Weights of a small masked spectrogram model.
Model: 12.3M parameters, log mel input, arch vit, norm layernorm, activation swiglu, patch size [8, 8], layers 16.
Training: adamw at rate 0.00074, 6900 steps, batches of 64.
Data: trained on struck, bounced, scraped and rolled objects made by modal synthesis, 5.7 epochs.
Rows from block 9 of a small masked spectrogram model, named by matrix and row number. Rows with one number belong to one neuron. Each number is 128 + 32 x the weight over its row's rms, rounded and kept within 0 to 255. All counts start at 0. Numbers have three digits each.
After each neuron's rows are labels from the 100 clips, of 14976, where the neuron reaches its largest size: "responds to" is what is common among them. Only what is clearly more common there than usual is listed. The data: struck, bounced, scraped and rolled objects made by modal synthesis.
# gate: MLP gate (model.blocks.9.mlp.gate.weight, 672x256), inputs 86-171
# fc1: MLP up (model.blocks.9.mlp.fc1.weight, 672x256), inputs 86-171
# fc2: MLP down (model.blocks.9.mlp.fc2.weight, 256x672, transposed), outputs 86-171

gate.534:128128181128153128132140128086136163128076064078128078128159128105204158112128098157118179087133176128090141102128128102128187178069128193128137119128112128176144079128112128170094118128088176083128128122159140128103182161128122090130139128134078152089169035
fc1.534:171128128128113115078118128157081174121113151104167188128128062147128136152098156128128128123053181128092047128149168128097108128051149128117151056110159125078172178136177106190076128120128176154158159172099125128126146128117118141053172171128087172169116128
fc2.534:191153137134145119128144118084151128153128092152094089089160124102196128128150128077156099138204107104128193104128112128115119128185161156128084116131128179193111168147128121054094094232067086128111092128167129105159161128109066128155089107108151085098183128
responds to: pink noise

gate.138:112128074128156128170128128089104095133107118128128093147083083128126170102088074154171128106081073128128180152098072052096248133154154165128088190126128136150105205069081128128128111033128128204151168130120128128164149112162128078128047128128128176176128128
fc1.138:095165080091159171128128125128114128128128128166153128138063134138128153174073128075106092055061059120128095161154128071137210076155128171161146138128083102095142092037128134125128145068128167176125128167130128105128176087157128128187096161139174161151128129
fc2.138:117128162128128114128094083128129128189161070145128145116170128128115128103128186128128084177224189128056128021128133128128000128090156128083125128128128142085091128128128128128157128128128102078128081128092094128108104138111099126128214128128081102060128171
responds to: reverberation; text has "room"; text has "reverberant"; thin (high-pass)

gate.44:121128073128087115182128111073157128063166128128128111108159128135105128111144128150147175170077098118073053128041090179128100128128081128166128128128128152105128163152049087128193158128128130156150090063142161128186112164136166064128105124131054083114159128
fc1.44:096094130104201128108095070161175128128131128071048118145128141128064128128152115179162201111128128135083128093128159130128135111128096145198148184181202092152132098148111081177171195128185128131128147116193095086151116128111193097091074128128128176128085128
fc2.44:135128014171100147157128142155139086144128128195149089181172128166069167173128102169145128128101102128156036103117098108152070099091152106128128081099067128062077120128124133033114161089153128166167088128103092171131140146156124118142080162155110126145147136
responds to: clamped rod

gate.37:151126128115102122128141161120112082176119128154111128111187054098173141128216093162134156175067128129202182128128106104128165161154126128156128116109157183152162109088128083150225163128138112128120128117137073123214145166129128128241164083160218116128148107
fc1.37:112128128162128114148146100128128079137085075161148124100128128160128113082139165166109149178151100118120128116096128128103177128128128110185079128139183102172091084172096160080151109090103156162128083078128128128150096100118055128180123128125198103158166167
fc2.37:128117128135124091075089109118128171072160140085073129119085128133102115128080134064127100057145128149091115111101127141135159117158128128073161117159121128128141103118119180132090094141106090171099164162171199128054140147099121104097101128126095104115114122
responds to: bouncing; plastic-like damping

gate.652:116127171128128100128128169128069128107128125090149169106108119143128101125128130188128083169105137128214128128046106128122107128091151128182117078051171159112128138204110128175199128119128101151075128080155128128235104168098181062173131128128128128148128148
fc1.652:078128128127130142172116128128154176128056128128128128071098193155071101093163128103128058128223148128158101117135138143085128164132147128073128142085109195162147152107086128128133128145128079095128118128128160128128128148128216128128128128086128128161068128
fc2.652:187120155165126151139081142169097144161156116121128083136157165172102128096128150128095098103116098128132128098155179156142088128147071118128167175103128080079152128055112099128128128118098127133202104131128128136087128128075064155167135125128112105083128128
responds to: small; rubber-like damping

gate.200:128132128128160140128160128107111128197150128160104129172100095128191142164086128109121121150128103126134165147128128128147128128128141128107128148114104142183128168091128128128128134123128162118042128156128128123103239162146158076092147137143128128128107184
fc1.200:078152081101119110192070128083128109128117043128157140054128155155188104152107158170182157134128116128092114128166153144138200128114128187141128113128091149164083128128128054065080082128128163091155131082099128128128128128109073088152140137121091162176128167
fc2.200:041128075128125054165128109106128153102086146113125213143147128115063128158166128127105134128128128181128079128128128137162047095125128130158128120128128176134140128114128145166086128128124224129113141127128203128128128128107128128128255128128139166140128128
responds to: small; one hit

gate.301:019170042158126128153118128155150128140080084084152157142142128124113128128133051128189128128119132104128174128128105109128128128080128128165128084128128155128146133140143128162123195155185145160128128109140128128151172128088128200157150067107128105128202125
fc1.301:189123194142111128168160134151086103128128128077076105088109135091170082105175135187165128128117128084170128128127142128128128128128095128184128133121160179187128174128159128128148122149128128128128034105201105144128128128171107128128128128103185099128128128
fc2.301:089089128128147179128128128170085128250128144185128120128152128128161128128097110074128096160128096128107149137136128128174100128118163130088176128147128128128065128132153128104121114239087076128186134198125138116128104137136128203180128106140128082093140128
responds to: reverberation; text has "room"; text has "reverberant"; striker: hard

gate.502:109083051128128162162105176066128124050128149132170102128117103186145091128128119179128145106128128128123098082048128067080128128062099128128128128128158188075126173203128083158083148111128159128151079128085100158099092128128128072166114094128200128128128072
fc1.502:128108156112195096128168087099169091134153184139150104109120134128128128105171086163163082066182080141155048167105128170128128103177095163124165102161077094034095096128128155107085145078128128086181161095135113137128137128157128061128128094160176141096128097
fc2.502:128114128128128100096124128128128101151167066128118147124189082128108117109115156098119059114042128114128154128163120146090082149108157061128128128060060128194158106125100136128128163227128128151128091128111154128148067128138072208128170225074128095135102075
responds to: pink noise; white noise

gate.354:128128195114128149125128200090106110156151155122128099128215128128045103098119098163098086128165099108160110105086051076128128128087075062128155089111108101135128145128143155128125078143128080079115109157137079101092131189128102156128057127147095179128133128
fc1.354:128128113080155128128097113143099161128128110103128064147155222150101165128187128128128161097128121161147172156089128197128134120084128181106208173150154128079068128111134085128144129138096075174128176128174101128118081216202128128099078111147128128132086082
fc2.354:128110097153086075133140147155128115175142128128128128255128071164189128091113195169198169133128085132128135128136186098128128128198083113176148088128110108107128131128128090128142128128117175128128128128128082088128128128085156055092165127202140063133093169
responds to: clamped rod

gate.238:153179102070158106104090182163128120128174128164128104083089102111128073121105145097147232096107128153080093104080128116110116095143152165146128144128164128140128180116128131162105088126128128122108084178128128128091128114128143106102171143105128128087156126
fc1.238:128147128079153115174106182108128072128166165181080145179132177119102088140157128133128176123128145162128128111128183103142128076047114117073107143057168156128128081128052131079121128139155158076128158120088128157045143110124081116046128107196128148136148104
fc2.238:189128169128144180128128133158128128128106128128128128111192128118128128140122068135128056128128128142082128150145161128128117128128128108118128131181106147128099128077137205128128128157128128128128128165172070078128164096128098152101052127110213222159081121
responds to: reverberation; text has "room"; text has "reverberant"

gate.127:128078128174157128116170175101142128128130149196128128128064128096128173128082169169128128096205128098128128128136128128102079128165128162128118168053128139115095147128147128129198108128147128130193128205128165097169146135128157128097117153128134095128152109
fc1.127:128128128183203104112121185063128128092137128114173136128145119128143128083078187115128128110128128160139211110170145126108079180196144107128039149128128128128128125068138124092128163128129128128095128187165128128097106143053082106077128070164154127052074145
fc2.127:197108143149113156093129128137146132094128130102189108178128128158191114171128166128107128138092121128149116140117114061128131073128140108193176071112146128128138164166141088128087173096101091128128144148233120108121128128128116173104129129128128138114119128
responds to: bouncing; repeated hits

gate.368:079097128157102171107128121189057139090165128128077091128128081161128161128074149128073102182093091128069128069106146092108128113128133065123128128057166135138166193088128128122154128080115128128089091128158160128139129140128128135142189163075128162128174076
fc1.368:126128150117137132128163128130159098128196158207121107133128069165128114105128066182132085211112135142128196128102161128128136110112113175128092108170128123175119067118151125114154120166074128099122128068190148128128137121075128186123128149128128128174157192
fc2.368:128128121122128132066126098082128095128128123148100103154118116140013128116117153128179123163188126137161128168134165128178129128128184160128090127154128153195165083142100094091175095159108045089139156105073078145143148129153056170160122076156158163086128128
responds to: small; mains hum

gate.465:126087128103112161163146153136128103095128130155181101161142129151164191128128148130128128091103098128089122139079136128124139128204109128128209128128109128108098128078070056128140128138087128166154111161128128131117142128128094113156061103040100128177128073
fc1.465:159089128128108148101098124080084176084248128176101099166081124128144079139128094126128128166141184128159121146181186114150128151086104152128184128076129128128128128139128175191156116128094077128100187098128128128128128079109128145084102110126085110147088096
fc2.465:128128128128081072144097131128104131128128128177162174152095128128128128128128118128128128128030128128194128081088128128128138128128128188128128128095147128015093128134128128128078166128177128128128128212071128108128114128122095039200107083137128155128128142
responds to: small; rumble

gate.1:128084117167128128128130138128106098128084128067188078128111128084158128128128142128126128128162134119128128122122128180149079181128128098128155128128128197128176128163128128128140135128182096128054128191141150071125164128233128154128128141128128205128153128
fc1.1:095182136118202111133062128158146128149128128153171084164155154128104076128149097148145180109155096125128088169119128128148093159137057098198129168098101128057145168114161166113151103128139153099096128123139169128140118039168146112128099128172128074150128128
fc2.1:151127128181066020097151128086128115133192084126015171148137098128105185128108124077132192058120129128128116058193111097128128081079123173096113128160099128181179098128134128130116128188119122128128115178128181115080128172127120129120106092110128076079128140
responds to: pink noise; clipping

gate.644:142160128128118104102159137111036103214188156155128109100150128151186096151128152032110201140156128138091128118174168128128113128128128083154128128173128182121128169128097128104128134111142128058148101128128055128111128090058126128190163099158189114099028128
fc1.644:128128128179112091061170128128071096179128175128164118128157128120133128128163200072098186103198135128128156128089153110128128170128181111159128160162128176128128150083128153051097154175128128121122186066133127128161128128128128128128130061128128128128073128
fc2.644:069091098113133128128099076174125148128121092155128128125100157083082128143128088167116084143101131090135128116128128158082120128128153170128131125128105115136086104155166094119148134128134168192120107182131128161196122153154128082139070162134128067156190089
responds to: small

gate.41:128148175128128160128184119180185128086092128128148109089128112128106128128099067209110128187059128164223098071105143154153128128128133183189128101114096147128148115225117064128207183173115115100094145090137128137128141153201128066127152128113128166128179078
fc1.41:255047128088090187120053128128153094213142128128122128128110128128114128128128128128138128119121128140128128150126121128130086130095195108128128128151128166128128128092191153128128168015128157117128104128128157128128164128141100158072079109096128087098128132
fc2.41:070128160109127120128128068130128119165128135129138172128128140128145128114090125197121225128091139105152128128128180101128128081128128057161141119203128100086139154189092215176128090128231098128120143105110148128112128124121128128122180128128105151117142128
responds to: pink noise; white noise

gate.364:170093182069123162128087110153072139128128100145121108064101186078128176147128078147145084122128128075180057120102165128172121105131097127077117109128150130128149162202104153110128128135128030128128206153198176100128105128199199128133135111128128154161128104
fc1.364:128128128175154118128115128177082178163128142128183212080074127122099124128076147129104118128148117128112128209081128116083127128061163140094164104064120147128099124178128128126068108143147092128093063191100128124128160144128157079096200128116085102099128109
fc2.364:060137168117132032128118086130128141163120055124120184120128182048102143111128099132128128128119128113128104128110142144151115066128128127128215173148146111128138091144116148168128095129133105153105128133178214058128161123106101137154113108070183099125128129
responds to: pink noise

gate.635:112149167128082135180128132160097067188130128163090154057128128140128114128175128096128177144132128128128128091098090128062128075128128095109118128092102155128128121183091169095128180189094180119065128077122104128193130157128113128128128076094168128114128117
fc1.635:080207128150135099106101160163092094090062048093165124167128154128128097087128118105156128188051128095128179075128134154091128128098128078100100120160096095087133128128207199128121150128167194140103128082155093099165128128095078128153128120092099128128183172
fc2.635:191128114128150122150128128074128128143128128100128128135128103146128128144128128133103109095171055057105092156128128128126221124063128214128158128128128128136128128020128141128057079042124079169191192141128166167128128131128195128128145128128128092128145150
responds to: reverberation; text has "room"; text has "reverberant"

gate.396:172128035128092143082111114128183128159128153128154086128128059124128128131128104136170128187138143187128222128087143078091178138126128128128136128128112155128128128182128091128190128082131116173057061075144138142117103128128130137128128120094214128128202128
fc1.396:128138157102128150100154183119128128040183128147151128087017203085154107128139128126077158020102179134128065177087128128119144082128107059128115128110074111128138146128099128204128124065128104128103167128152160141099128150145186134093128152128100135128157184
fc2.396:091128138128110143164124128128128128233128126113128130131154078185107128128128138108128173220128101074136143098146128138099089154184142149128119128128127128128128174098184195128134128128128108142102128079128083128128128137152083107145138128128168110128117093
responds to: reverberation; text has "room"; text has "reverberant"; striker: hard

gate.329:128069107114128128126128089144128132128158128096057152156128125098080152128128068163128076110128106118113095164079059157199073178139166135128174135081163128149128152136065147128150146141170136234133128113097146128147128137128193128107143128127128121204023125
fc1.329:107128128118119157120145134101128127146128128104107069074209094116128096102128128154128128125128128123128129135161090128128129128181128104128096111151116128142128128128128128128102135128128049128163125128131128198124193128150088131228128127128139067128081056
fc2.329:255128156124142144100128093117083146138105089154200198056128131122159139175139145148128123124112132128164044169131172111128173120113128161163110138169128128086127096125182164145072096075108126118128177128150138128120126128096128155136128121128127242128164128
responds to: small

gate.478:074128048128117120126128128086162128122109128128178131094128128149169082115140128128142144050128136128164128128135024128037128110189101121122097073069193111168171128110112168065120162149131108080128128128097112069181148114161173092156171075099166128151100096
fc1.478:096132141128128119139156105108120128078138080087150145128128151177104139111128165134149128168189128128067128217128081098181094120183128093152143101150158128093102158128142108128121113123110128128072068091217160092187163116086128223128175128155128082132104128
fc2.478:189141124128128065140119156161075186062128148150128110161097128128128080084128134073104128128096128128130128128129128128161128100128056128143121128131042128112136128128106128141128090163075131142128123120115215128086056145086040128128128147187151061144128167
responds to: bouncing; rubber-like damping